Rows from block 4 of a small masked spectrogram model, named by matrix and row number. Rows with one number within an expert belong to one neuron, the router's apart. Each number is 128 + 32 x the weight over its row's rms, rounded and kept within 0 to 255. All counts start at 0.
After each expert's rows are labels from the 100 clips, of 14976, where the router gives the expert most weight on average: "responds to" is what is common among them. Only what is clearly more common there than usual is listed. The data: two synthetic voices taking turns or overlapping, over music, noise or silence.
# router: router (model.blocks.4.mlp.router.weight, 16x192, trained with AdamW), inputs 0-95
# up: expert up (model.blocks.4.mlp.up, 16x192x192), inputs 0-95
# down: expert down (model.blocks.4.mlp.down, 16x192x192, transposed), outputs 0-95

# expert 0
router.0 [126 106  69 131 123 126 158 106 156  96  86 154 166 145 133 119 136 118 169 120 197 109 138 137  96 112 169 117  99 128 131 126 176 135 154 178 135 136 175 160 143 164 174 150 130 142 148 147 185 155 149  83 114 171 132 196 129 116 114  84  99 129  87  98 112  97 147 143  78 169  95 141  82 125 114 169  69 133  72 115  78  97 170 128 143 157 155 117 173 141 170  96 175 144  88 112]
up.15 [112 120 133 173 129  89 142 132 231 168  98 166 113 177 125 130 166 126 166 105 105  88 123 127 113 146 149  97 119 110 158 113 124  99 123 100 143 136 116 157 117 152 129  80 123 111  77  95  97  73 142 151 176 134 123 139 140 177 144 117 128 143 122 123 101 111 159  63  99 147 161 101 172 188 117 190 147  78  99 147 136  82 177 128 210 132 148 175 143 187 122 138  67 107 127 104]
down.15 [136 157  78  91  80 148 129 110 123  66 176 125 105 167 105 166 150 128 184 155 138 124 111  83 138 103 121 125 158 142 152 123 137 134 125 113 153 126 119 152 138 108 185  93 181 167 108 115  93 148 122  80  46 102 184 141 154  72 196 146 125 131 198 164 193  89 140 161 117  93  86 124  97 138 141 129 112 156 175 146  94 118 153 147 118 186 151  84  88 135 150 129 188 124 169 108]
up.16 [ 49 139 130 111 119 108 116 189 166 120 117 178 153 120 138 143 168 161 129  77 106  82 101 115 134 137 160 124  93 149 115 169 112  97 120 106 101 147 126 115 171 133  99 146 114 140 123 118 120 189 245 108 155  79  97 151 114 165 128 145 112  64  52 107 131 160 144  54 150 128 190 178  97 131 183 180 114 134 159 128 159  93  99 138 125 165 151  82 111 122 142 135 110 149 162 126]
down.16 [161 156 120 101 101 136 149 161  72 162 118 131 166 147 108  91 111  85 128 113 133 154 172  97  83 133 106  77  91 100 126 120 151 161  72 143 144 137 125 126 144  55 164 143  99 113 133  59 106 105 112 156 130 104 156 167 110  82 134 139 159 102 155 133 132 140 133  90 148 183  82 129 170 167 125 159 117 118 119 150 102  63  81  73 147 140  88  92 125 149 102  77  82  98 214  65]
up.17 [147 153 121 141 173 118 143 137 105 131 143 134 101 139 150 142  72  79 126 175 163 188 141 145 150  61 162 124 104 103  72 133 183  27  99 133 134 200 204 153  89 117 148 108  87 184 145 104 143 123 153  79 182 137 141 143 156  48 111 170 158 157 166 120 145 154 126 127  89 112 138 125 131  81 111  59 146  80 143 102  70 137 111 128 113 134 177 150 158 159 152 151  86 135 115 104]
down.17 [109 127 180 147 167 138 133 132 113 141 151  93 101  94 163 162 136  77  79 122 139  39 120  70  92 115 146 117 170 156 158 132  76 134 143 145 146  90 159 120 127 143  89 135 122 105 155 123 190 136 119  76  90 186 120 116 148 166 124  59 159 176 140 162 108 139 138 138 117 151 164  97 115  76 110 116 143 145 131 138 158 160 138 200 146  62 121 119 123 128 106 116 142 131  80 201]
responds to: background: none; second voice: none

# expert 2
router.2 [144 149 130 123 174 144 111 158 124 109 159 121 142 133 111  92 164 123 141 153 137 103 140 143  97 155  73 166 156 123 103 167 106 115 110 144  98 119 149 202 130 172 142 154 179 183 129 157  45 103 150 148 113 150 121 113 123 115 170 184 146 101 140 123 153 139 135 176 104 167  43 135 114 102 100 130 157 131 136 152 111 160 156 104 138 134  88 125  91 113 109 161  68 138 200 107]
up.0 [156  92 120 129 129 108 115 179 105 153  92 121 171 120 141  87 178 116 119 105 168 152 163  54 106 110 115 128 134  70  63 138 142 158 138 116  98 121 129 111 142 145 113 135 157 131 168 130 141 143  85 122 135 102 118 104 107  51 167 144 151 104 112 100 127 139 114  80 156 108 120 111  87 121 159 174 131  83  93 136 113  61 194 158 140 158 112 173 106  90  75 109 113 118 214 116]
down.0 [118 113 125 122 107  74  63 166  89 167 112 144 139 138 156 124  88 114  88  78 107 182  75 151 167  64 114 122 121 104 122 138  71  64  87 109 149 118 156  81 109 105 162 118 154  54 153 180 171 137 114 177 118 154 140 160 184 117  95 169  83 171 146 117  97 100 167 193  97 142 130 149 139 139  95 150 128 134 112 144 121 132 136 113 123 102 147 170 149 199  91 122 118 151 114  48]
up.1 [ 89 187 161  91 107 155 163 165 164 118 122  98 116 162 107 165 170  90 136 179  76 199 133 171 181  94  91 126 147 146 110 122 137  90 136 145 143 143 105 147 147 118 110 142  95 119 156 120  87  49 107   3 151 171 100 160 143 124 112  97 102 141 146 124 149 128 136  88 165  90  84 162 132 137 176 160 131 120 121 174 126 141  80 116 105  90 132 151 103 104 131 158 134 109 138 125]
down.1 [120 201 118 148 101 183 149 121  81 151 144  84 135 121  93 115  86 141 129 175 104 171 140 156 138 177  61 175 151 103 136  99 128 107 176 159 113 173  32 139  88 160 136 157  93  79 178 132 119 133 117 125  82 150 128 106 104 112 148 112 140 175 197 111 189  99 121 128 120 142  83 130 173 119 174 109 128 145  95 112 110  93 120 119 131  80 157 153 125 216 166 144  88 139 122  87]
up.2 [166 183 111 108  59 122 188  71 185 115 114  83  90 152 126 133 144 117 143 158 123 148 108 135  65 108  54 132  92 125 153 101 142 170 113 144 130 177 116 104 102 139 134 151 103 161  87  96 100 118 155 188 132 120 106 155 159 157 255 163  94 139 125 121 118 153 122 112 146 149 133 101 168 156 128 127 117 171 119 118 108 121 147 110 116 123 107 163 142  90 116 185 136 151  92 142]
down.2 [137 134 140 130 122 133 139  87 170  84 146 102  88 102  89 129 160 111 109 191 187 120 102 101  62 161 112 153 140 114 168 143 178 126 180 120 155 122 151 166 106 110 166  67  50 151 107 100 155  89 163 147 113  40  75 187 174  89 104  80  93 172 181 153 118 124 154 133 133 140 131 148 124  90 118 148 140 150 149  73 131 154 154 165 104 149 106 122 166  87  82 136 231 141  84 115]
responds to: second voice: none

# expert 3
router.3 [133 128 192 132 105  86 162 147 105 117 102 135 113 148 176 150 106  92 119 139 113 215  88 138 120 148 150 140 133 104  82  97  92 134 182  91 148 141 152 128 118  83 160 136 159 112 201 145 132 211 146 124 124 150 140 123 126  87  89 120  66 179  76 163 154 109 121 112 165 169 123 110  78 177 173  78 158  77 112 130 159 189 127 145 112 159 132 154  91 176 183  95 123 146 115 150]
up.0 [144 102  78 111 115 118  92 122 178 107 154 141 165 146 137 123 209 150  91  95 138 122 123 107 166  90 175 143 104  78 134  88 118  99 146  92 116 143 148 103 175 173  81 121  76 155 131 133 183 114 141 120 114 226 111  86 118 141  87 147 129 106 135 145 161 139 138 133 116  64 116 148 122  88 213  90  53 149 141  93 123 111 102 132 121 134 178 119 152 128 145 139 130 178  69 139]
down.0 [ 77 189 165  78 155  73 108  98  94 151 138 173 164 130 155 119  86 143 193  92 122 187 162 125  82 211 123 115 161 134 175 120 115 128  73 188 120 136 106 112 119 123  82 127 146  91 143 137  88  68 122 147 139  74 111 154 111 216 122 137 172 142 141 166 107 182 150 132 147 127  90  86 143 161 138 138 146  87  84 156  95  90 107 158 103 168 182 105 157  86 165 138 127 127 164 180]
up.1 [144 142 121 182 141 101  61 145  87 145 127 113 155 133 188 141 121 128 112 139 107 116  97 140 136 210  59 145 140 117 168  87 107 151 101 143 130 137  73 117 147  77 167 161  96 103 102 125  68 100 121 141 150  83 119 107  78 162 145 163 147 121 161 128  39 106 119 154 101 125 122 197 126 146 106 138 173  88 146 146 148 118 145 144 120 154 142  99  80 105 120 134  89 126 153 156]
down.1 [130  92 116  91 140 140 132 161 155  88 132 142 149 135 135 152 103 151 136 160 163 129 116 108 122 106 111  92 127 173 132 153 112 157 138 106 163  90  66 132 148 160 148 145 144 128 194 250 122 129 152 125 118 111  59 180 141 112 116 115 144 148 147  70 130 155 149 164 176  93 110 136 135 118  92 112  84 164 141 111 148 123  92  40 115 141  92 131 118 125 153  25 121 140 155  70]
up.2 [156 102  84 123 156 136 115 176  70 115  72 174 131 156  96 116 176 149  84 128 139  82  76 107  66 111 104 123  55  77 173 162  90 141 159 102 130 109  92 135 156  74 138  68 147  85  97 123 134 173 144 146 129 121 134 159 132 162 146  68 154 142  99 114 147 130 161  93 164 164 147  99 106 118 159 135 107 144 128 132 110 183 157 131 109 158 130 127 170  89  96 124  82  87 132 113]
down.2 [114 131  84 158 180  68 132 122 150  82 171 127 124 153  98  56  90 157 156 145 188 168  65 141  71 176 124 155 134 103 119 101 207 108 113  90 112 151  99  76 118 127 181 132 145 106 147 124  70 119 106 159 126  90 100  84 178 119 104 140 153  93 177  83 144 120  69 124 160 120  97 134 151  92  74 141  45 124 162 146  84 121  76 119 125 165  61  90 139 121 165 114 104 127 152 115]
responds to: second voice: none; background: none; thin (high-pass)

# expert 10
router.10 [ 95  82 115  94 100 129  89 148 107 112 129 165  77 127 153 172 154 113 174 159 146  51 101 171 148 119 156 148 188 193 163 143 155 117 120  76 157  91 154 165 150 145  90 124  90 162 132  95 182  63 178 139 188 136  98 152  97 153 144  84 168 158 151  86 182 114  71 124 115 130 115 125 110 176 124 192 113 135 104 122 158 145 106 152  84  71 101 127 150 115 110 139 173  79  96 179]
up.0 [141 184 142 135 138 128 128 104 195 157 148  95 157 192  85  59 120 169 188 140 101 112 203 123 111  92 131 114 193 146 154 129 102 124 116 129 135 208 153 146 144  99 123 149 143  98 124  95 129 101  44 143 112  69  88  72 137 112 148  94 131 126 101 114  72 159 102 175 129 121  88 120 110 108  67 111 149  99  48 111 127 119 114 165 149 104 161 115 113 150 155 112 109 109 103 173]
down.0 [137  87 150 169  75 137 183 168 168 169 124 142 134 101 135 122 156 118  88 110  83  91 143 164  93  95 100 204 163 151 136 133 129 110 122 144 112 106 151  94 123 176  89 175 117 154 143 176 131 191 165  94 122 181 141 100 121 138 102 124  69 181 114 130 111 140 147 114  72 153 153 128 114 121 163 168 168 109 168 126 102 213 143  84 126 140 180 131 104 143 157 138 153 173  97 157]
up.1 [ 85 128 104 134 119 127 121 125 154 154 141 124 111 157 132 123  87 123  43 152 147 144 103  60 136 145 125  48 128  51  88 149  83 135 176 119 171 132 114  92 154 129  99 149 106 119 123 152  75 101 180 135 126  72 160 104 112 117 136  97 124 133 110 112 107 152 140  87  86 128 100 138 101 114  90 109 124 124  92 133  98 199 119 119 167 140  65 118  93 117 114 112 132 130 220 169]
down.1 [119 100 147 101 106 105 134 111  95  72 152 168 160 161 117 143 133 137 153 138 132 183 103 125 115  82 120 204  75 133 205 109 198 135 161  92 123 178  82 131  98  64 117 159 159 181 122 107  74 108 149 145 140 107 166 155  97  57 131 141 140 129 133  94 150 168 103 143 138 182 141 162 121  95 114 128  92 119  88 161 125 141  88  83 108 138 152  89 124 144 154 101 125 195 209  93]
up.2 [144 126 126 161 177 174 116 142 171 114 125  97 137 158 121 103  95 182  93 153 107 127 185  81  74 102 173 122 134  83 143 102 101 152 201 126 137 110 101 103 125 113  99 105  99 133 136 220 139 168 167 138 101 131 118 140 123  51 113 123 120 112 100 129 116 120 116 141 140 149 112 112 107  95 157 104 182  79  95  98 108  92 127  87 172 144 167 104  76 144  87 137 104 118 135 100]
down.2 [135 120 139 128 114 102 126 174 101 184  83 214 107 122  52 165 138 136 169 121  85 147 159 144 158 136 118 132 125 125 131 169 227  86  89 132 145 199 114 137 134 115 115 155 141 109 106 107 125 106 128 138 160  98  47 128 101 173 126 101 144 139 159 160 139  58 178 121 177 169  77 172  73 174 131 128 138 115 143  71 102 149 156 134  83 158 123 150 126  70  74 141 141  76 119  88]
responds to: background: everyday noise; clipping; vacuum cleaner; white noise

# expert 12
router.12 [149 153 129  91 149 152 153 111 155  87  73 135 147 135 144 169 104 131 121 176  85 184 176 134 165 143  98 115 174 126 133 129  86 175 108 134 118 163 133 172 123 109 175 157 119 203 157 181 125 141  93 159 146  83 156 142 177 165 117 135 114 133 179  96 119 140 106 112 153 164  90 155 196 119 144 157 100 124  80 102  43 117 128 117 151 148  90 183  96 110 173 124  95  76 149 148]
up.0 [124 122 146 108 176 166 115 161 155 133 122 135  79 122  95  94  71 112 106  89 106  54 101 181 171 108 115 109  53 168 139 109  92 131  77 152 151 128 117 111 110 154 146 138  91 107 118  73 160 117 161 126 110 145 166  64 179 129 175  83 101 124 115 122 150 148 164 200 125 109 166  70 156  95 114 127 145 179 137  65 140 138 183 120 136 123 104 130 131 146  88 113 109 150 127 163]
down.0 [148 168  82 123 123  35 160 179 129 108 120 113 121  98 117 151 142 150 177  47 138 204 136  67 104 100 144 125 147 143 141 124 165 153 129  91 152 184 115 132 126 141 148 168 136 130 149 141  85 152  93 118 119  98 167 145  62 106  89  99 120  73 140 118 108 125 128 103 157 114  86 199 124 137 112  91 117 127 112 130 143 115 125 110  18 120 122 102  99 137  77 150 116  71 114 140]
up.1 [105 116 141 124 149 116 167 118  86  91 148 133 112 131 135 194 101 153 196 107  89 154 118 204 138 128 179  84 112 171 102 145  93 156 157  68 119 128  73 173 124 110  56  73  57  94 126 108 118 149 162 178 125 150 114 148  88 183  66 103 148 130 112 143 173 131 136 204 108 104 170 158 123  89 140 135 140 115 159 149 129 131 164  55 167 181 130  90  95  68 139 112 124 156  88 122]
down.1 [171 106  67 141 131 151 102 145 104 157 101  62 120  63 144 138 131 103  59  77 136  80 128 114  78 152  83 172  92  84 114 107 151 116 138 111 103 159 141 119 130 191 136 130 139 148 130 164 161 149 132  22 171 117 149  77 132 130 205 165 161 148 164  86 121  87 143 101 106  86 134 116 122  87 133 174 135 160 120 155 135 182 156 188 165  70 127 169 136 132  72 139 144 128 114 161]
up.2 [119 102 127 184 132 157 127 151 134 120 115 143 173 118 127  78  63 135 143 127 124 112 120  41 178 144 129 135 164 133 110 115 111  99  96 156 120 117 140 130 130 160  90 109 168  81 150 141  99 131 135 157 120  97 162 105  99 117 103 121  77  85 114 108 157 124 135 123 150 106 179  99 135 164 115 142 115  66 160 174 127 149 143  88 171 127 122  98 154 141  70 189 161 107 109 189]
down.2 [117 116  61 150 108 130 158 128 162 162 111 141  95 106 135 155 152 123  87 101 111  35 153  87  68 121 143  99 134 109  94 153 158 154 163 150 180  96 198  85 133 122  75 136 198 133 139 135 196 115 156  74  86 138 100 177 171 131 153 133 126  94 121 114  94 113 162 134  81 113 129 186 102 123 116 127 154 152 166 168  86 162  99 141 141 138 131 149  81 139 120  99  81 212 130 146]
responds to: background: everyday noise; clipping

# expert 14
router.14 [102 125 136 143 113 102 159 127 124 116 144 146 155 153  71 107 139  94 124 163 159  93 127 178 133 181 116  92  76 189 120 103 174 129 120 190 145 137 137 125 179 141 134 100 127  80 158 168 118 209  80  85  75 136 115 181 136  90 121 149 101 122 114 179 154 147  94  68  96 149 181 126 113 115  89 151 105 178  92  97 150  88 158  71 126 122 130 144 173 143 123 184 190 173 138 104]
up.0 [121 119 173 136 108 115 130 132 135  85 133  99 116 189 135 142 188  73 158  87  76 176  87 152 139 100  91  52 136 116  92 128  84  89 112  95 105  93 132 183 121 147  97 179 142 155 123  66 113  71 144 100 158 109 131 128 179 148 167 130  69 100 134 139 153  98 123 138 167  96 142 135  99 142 168 154 166 107 139 128 127 138 176 128 167 104 118 179 167 115 174 126  89 139 138 138]
down.0 [145 100 138 132 144  84 133 137 133 112 152 122 159 148 138 110 123 155 190 124 117 208 131 147  95 153  68 132  91 152  94 123 159 135 111 154  94 139  98 166 112 112 136 135 134 187 166 198 137 100 149 205 112  89 126 124 116 133 163 111 139  55 114 105 146 104  95 143 164  50  72 135 137 156  80 145  38 170 106 128  94 125 131  89  98 160  91 123 120 112 172 112 100  53 202  79]
up.1 [114 138 128 103 125 147 135 114 159 142 133 112  92 136  65 161 148 130 161 102  94 164 140 147 137  96 172  86 143 125 130 152  69 163 129 147 140 145  69  60 146 121 131 121 119 170  89  90 128 125 204 115  90  98 109 153 133 144 138 127 100 123 148 174 144  95 107  73 165  67 128 197 138 136 121 123 143 195 129 101 135 172 104 104 103  90 147 140  65 135 143 119 100 181 132 151]
down.1 [134 119  81 119 100 133 164 163  74  87  77  59 129 147 113  99 147  98 159 146  67 151 112 136 121 160 132 141 138 109 165 121 101  81 135 155  92 134 129  92  81 143 179 138 116 123  81 147 175 144 113 108  93 154 147  99 109  80  85 182 139 108 143 149  61  82 126 107  69 240 141  98  52 125  98 146 102 137 145 141 113 153 132 178 116  77 145 112 133 170 108 167 141 112 108 120]
up.2 [100 107 119 156 103 141 102 119 172 131 148 118 171 164  42  70 179 131 166  89 112 155  98 119 127 134 154 134 164 161  67  77 153 121 148 111 170  99 107 152 123 158  91 102 110 182 134 131 109  77 101 128 124 121 104  90  74 179 153  88 142 148  95 102  96 148 100 163 151 138 100 189 135  89 126 146 110  99 145 197 133 108 129 174 147  93  83 159 145 109 150 155 124  66 141  68]
down.2 [151 144  93 148  99 137 100 160 169 106 135 144 147  91 167 127  92 113 114 117 199 108 119 179 105  80 133 170 163 165 111  82 108 103 130 160 105  37 147  95 144 147 173 161 114 155 106 145 151 193  90 178 101 145 101 122 112  57 164 112 114 116 114  54  99 140  98 160  79  45 133 168  62 155 121  97  97 142 146 141 158 123 135  79 145 150 133 142 108  92 145 139 159  75  99  93]
responds to: white noise

# expert 15
router.15 [121 140 122 132 154 110 141 168 169 132  94 124 145 143 153 135 117  93 191 122 192 110 122 172 135 122 136 130  89 162 148 204 167 153  82  88 111 109  87 175 130 187  95 109 155  49 112 126 153 118 177 159 124  61 197 184 173  52  74 146  81  92  93 162 100 107 110 183 136 118  73 153 115 119 107 125 170 132 168  76 152 140  93  96  51  86 158 156 107 177 126 188 160 131 141  81]
up.0 [163 116 161 110 111 145  80 131 164 104 188 132 179 146 193  84 122 134 110 128 164 126 162  97  94  94 152  92 123 100 124 152 195 125 151 156 111 157 157 116 201 130 167 118 137  48 130  83 178 116  63 184 111 137 128 113 188 183 140 171 124 118 178  87 195  70 121  99  79 103 130 147 118 177 161 138 133 156 170 140 137  57 132 122 133 104  78 101 105 188 101 146 110 107 119 133]
down.0 [ 74 127 154 164 104  83 113 121 185 161  81 153  94 102  82 149 129 138 106 160 137 167 162 145 147 112 158 152 128  98 173 104 152 122 140  93 125  81 127 103  86  98 184  91 157 171 127 129 157 128 107 151  94 123  95 166 199 128 128  98 123 206 106 175 158 150 138  92 107 174 124 150 138 142 200  90 224  99 171 144 109  91 103 181 150 143 104 164 144 158 108 156 152 142 155 154]
up.1 [137 131  89 108  93 119 147 102  68 175 176  66  68  88 171 100 157 125 126  54 116 146 157 173  76 143 125 118  68 137 146 116  82 181  97 147 163 141  97  77 128  74 106  70 139 137 141 102 110 122 119 132 155 181  98 120 150 144 163 108 170  76 121 129 118 129 155  54 115  64 166 132 111 144 125 119 125 175 182 125 134 202 137 162 114 185 120  66 108 108 111 119 119 161 166 145]
down.1 [147 140 115 123 176 140 123 172  99 123 135 114 163 169 157 108 104 202 130 114 142 152  76 130 120 124 145 136 109 177 147 129 120 198 168  95  82 118 145 115 105 145 147 176 186  49 144 133 100 105 116 120 121  97 110 106 153 121 116 134 174  55 131 134 144 106 146  71 171  74 128 154  95 171 106 105  87 184 159 142 116  93 137  24  50 113 162 114  83 172  93 118 181 109 149 106]
up.2 [151 126 120 136 135 124 158 106 164 142 112 158 144 106  82 146 126 133 126  66 107 151  95 133 117 116 136 127 157 114 136  68 110  35 118  79 121 188 126 137 172  67  78 111 167 120 130 141 123 159  52  87 133 123  97 124 123 141 111 112 181 128  83 129 127  96 143  94 119 142  89 103  89 179 153 168 217 115  89 103 141 134 220 115 117 126 113  63 160  62 107 158 129 115 155 122]
down.2 [204 109  88 101  74  81 136 110 132  56 122 131 141 176 119  63 160 222 179 122 137 168 140 151 129 159  95 115  96 140  96 145 163  98 135 129 121 182 140 102 150 124 121 108 139 102 136 154 168 130  74 177 114 107 125 100 100  84 124 149 121 140 173 104 128 166 155  93 133 166  62 142 117 192  64 121 129 122  97  92 119  96 109  90  69 102  76 124 169 136 100 135 105 139 163 122]
responds to: pink noise; white noise

# expert 6
router.6 [ 89 121 115 110 150 139 107 113  90 187 127 115 123 154 152  99 163 178 148  91 145 177 195 153 143  72 163 121 138 188 154  56 109 116 105 104 121 114 103 114 125 144  98  97 134 179 151 115 167 103  85 146  98 160 103 108 111 147  69  86 113 104  89 147 180 103 171 148 172 132 152 154 134 136 176 179  67 137  86 176 165 149 117 153 115 145 107 181 153 175 134 105 191 151 142 167]
up.0 [136 111 150 157 131 107 182 150 123 153 150 100 135 146  77 122 125  96 126 169 148  65 173 103 104 224 124 169 186 131 132 147 152 186 140 150  56 137 137  95 145 100 132 112 143  68 122 123 156 127 143 116 136  90  78 119 118  76 104 132  95 116 120 107  54 119 142 139  78 140  74 101 133 152 151 148 157 154  75 148 144  95 137 117 171 132  98 121 104 150  91 158 111 152 128 117]
down.0 [ 85 158 160 112 128 138 162 138 134 102 115 104 125 164 141 176 133  80  89 115 138  89 112 197 140  89  60  69 106 159 107 167 121 130 158  96 103 149 177 156 177 105  90 124 122 103 139 199 151 127  82  92  94  98 138 146 165 127 128 159 149 136 144 164 140 116 105  87 117 132  71 130 146 134 138  78 179 144 160 137 167  86 133 148  97  81 144 133 144 142 115  97  98 220 146 135]
up.1 [159 126  65 132 143 120  98 155 192  92 122 136 133 151 143 120 152 109 153 115 117 120 126 175  91  65 165 141 164 156 103  96  93 155 185 108 129 153 177  96 116 171 111 131 121  77 105 140 127 124 167 166 126  78 100 101 109 176 115 102 164 141 131 188 129  80 120 137 136 146 132 149 136 123  63 131 123 130 114 181 126 181 120 126 109 136 161  89 101  82 146  61 132 141 146 177]
down.1 [115 139 113 113 146 135 138  38 105 148 129 150 111 158 131 150 138 156 114 168 133 155 131 142  93 118  86 183 103 189  78 140 109 112 144  98  63 148 122 102 109  89  81  91  74  83 124  91  58 136 138 118 166  87 144 104 134 143  92 180 124 109 119 120 161 110 124  74 132  95  77 103 190 103 147 150 133  79 162  57 123 143 121 171 152 148 136  61  46 132 140 116  88 129 129 130]
up.2 [167  90 136 166 114 112  98 128 180 160 176 124 123 145 136 129 140 111 136  68 110 145 103 110  54 114 118 161 148 118 124 187 129 168 147 170 125 137 154 148 163 142  97 128 140 128 126 100 141 116 108 133 146 132 141 140 124 158 153 102  97 147  99 146 145 160 132  74 165 117  84 109  73 173 200  96 161 147 164 148  81  80 112  96 158  81 158 142 121 141 150  69 121 100 132 169]
down.2 [151  97 128 153 132 103  79 120 131 146 135 175 131 137 137 130 162 171  96  93 100 156 125 194 101 106 108 118 117 135 129 133 127 129 160 171 178 181 111 178 135  85 114 118 159 145  88 138  16  82 153 148 149 122  89  89 123 196 130  77 118  56 170  84 125 107  90 126 131  97 156 154  95 153 121 135 183 158 100 195 145  85 138 176 129 157 105 176 154 126 110 187 174 122 126 100]
responds to: background: everyday noise; applause; engine; helicopter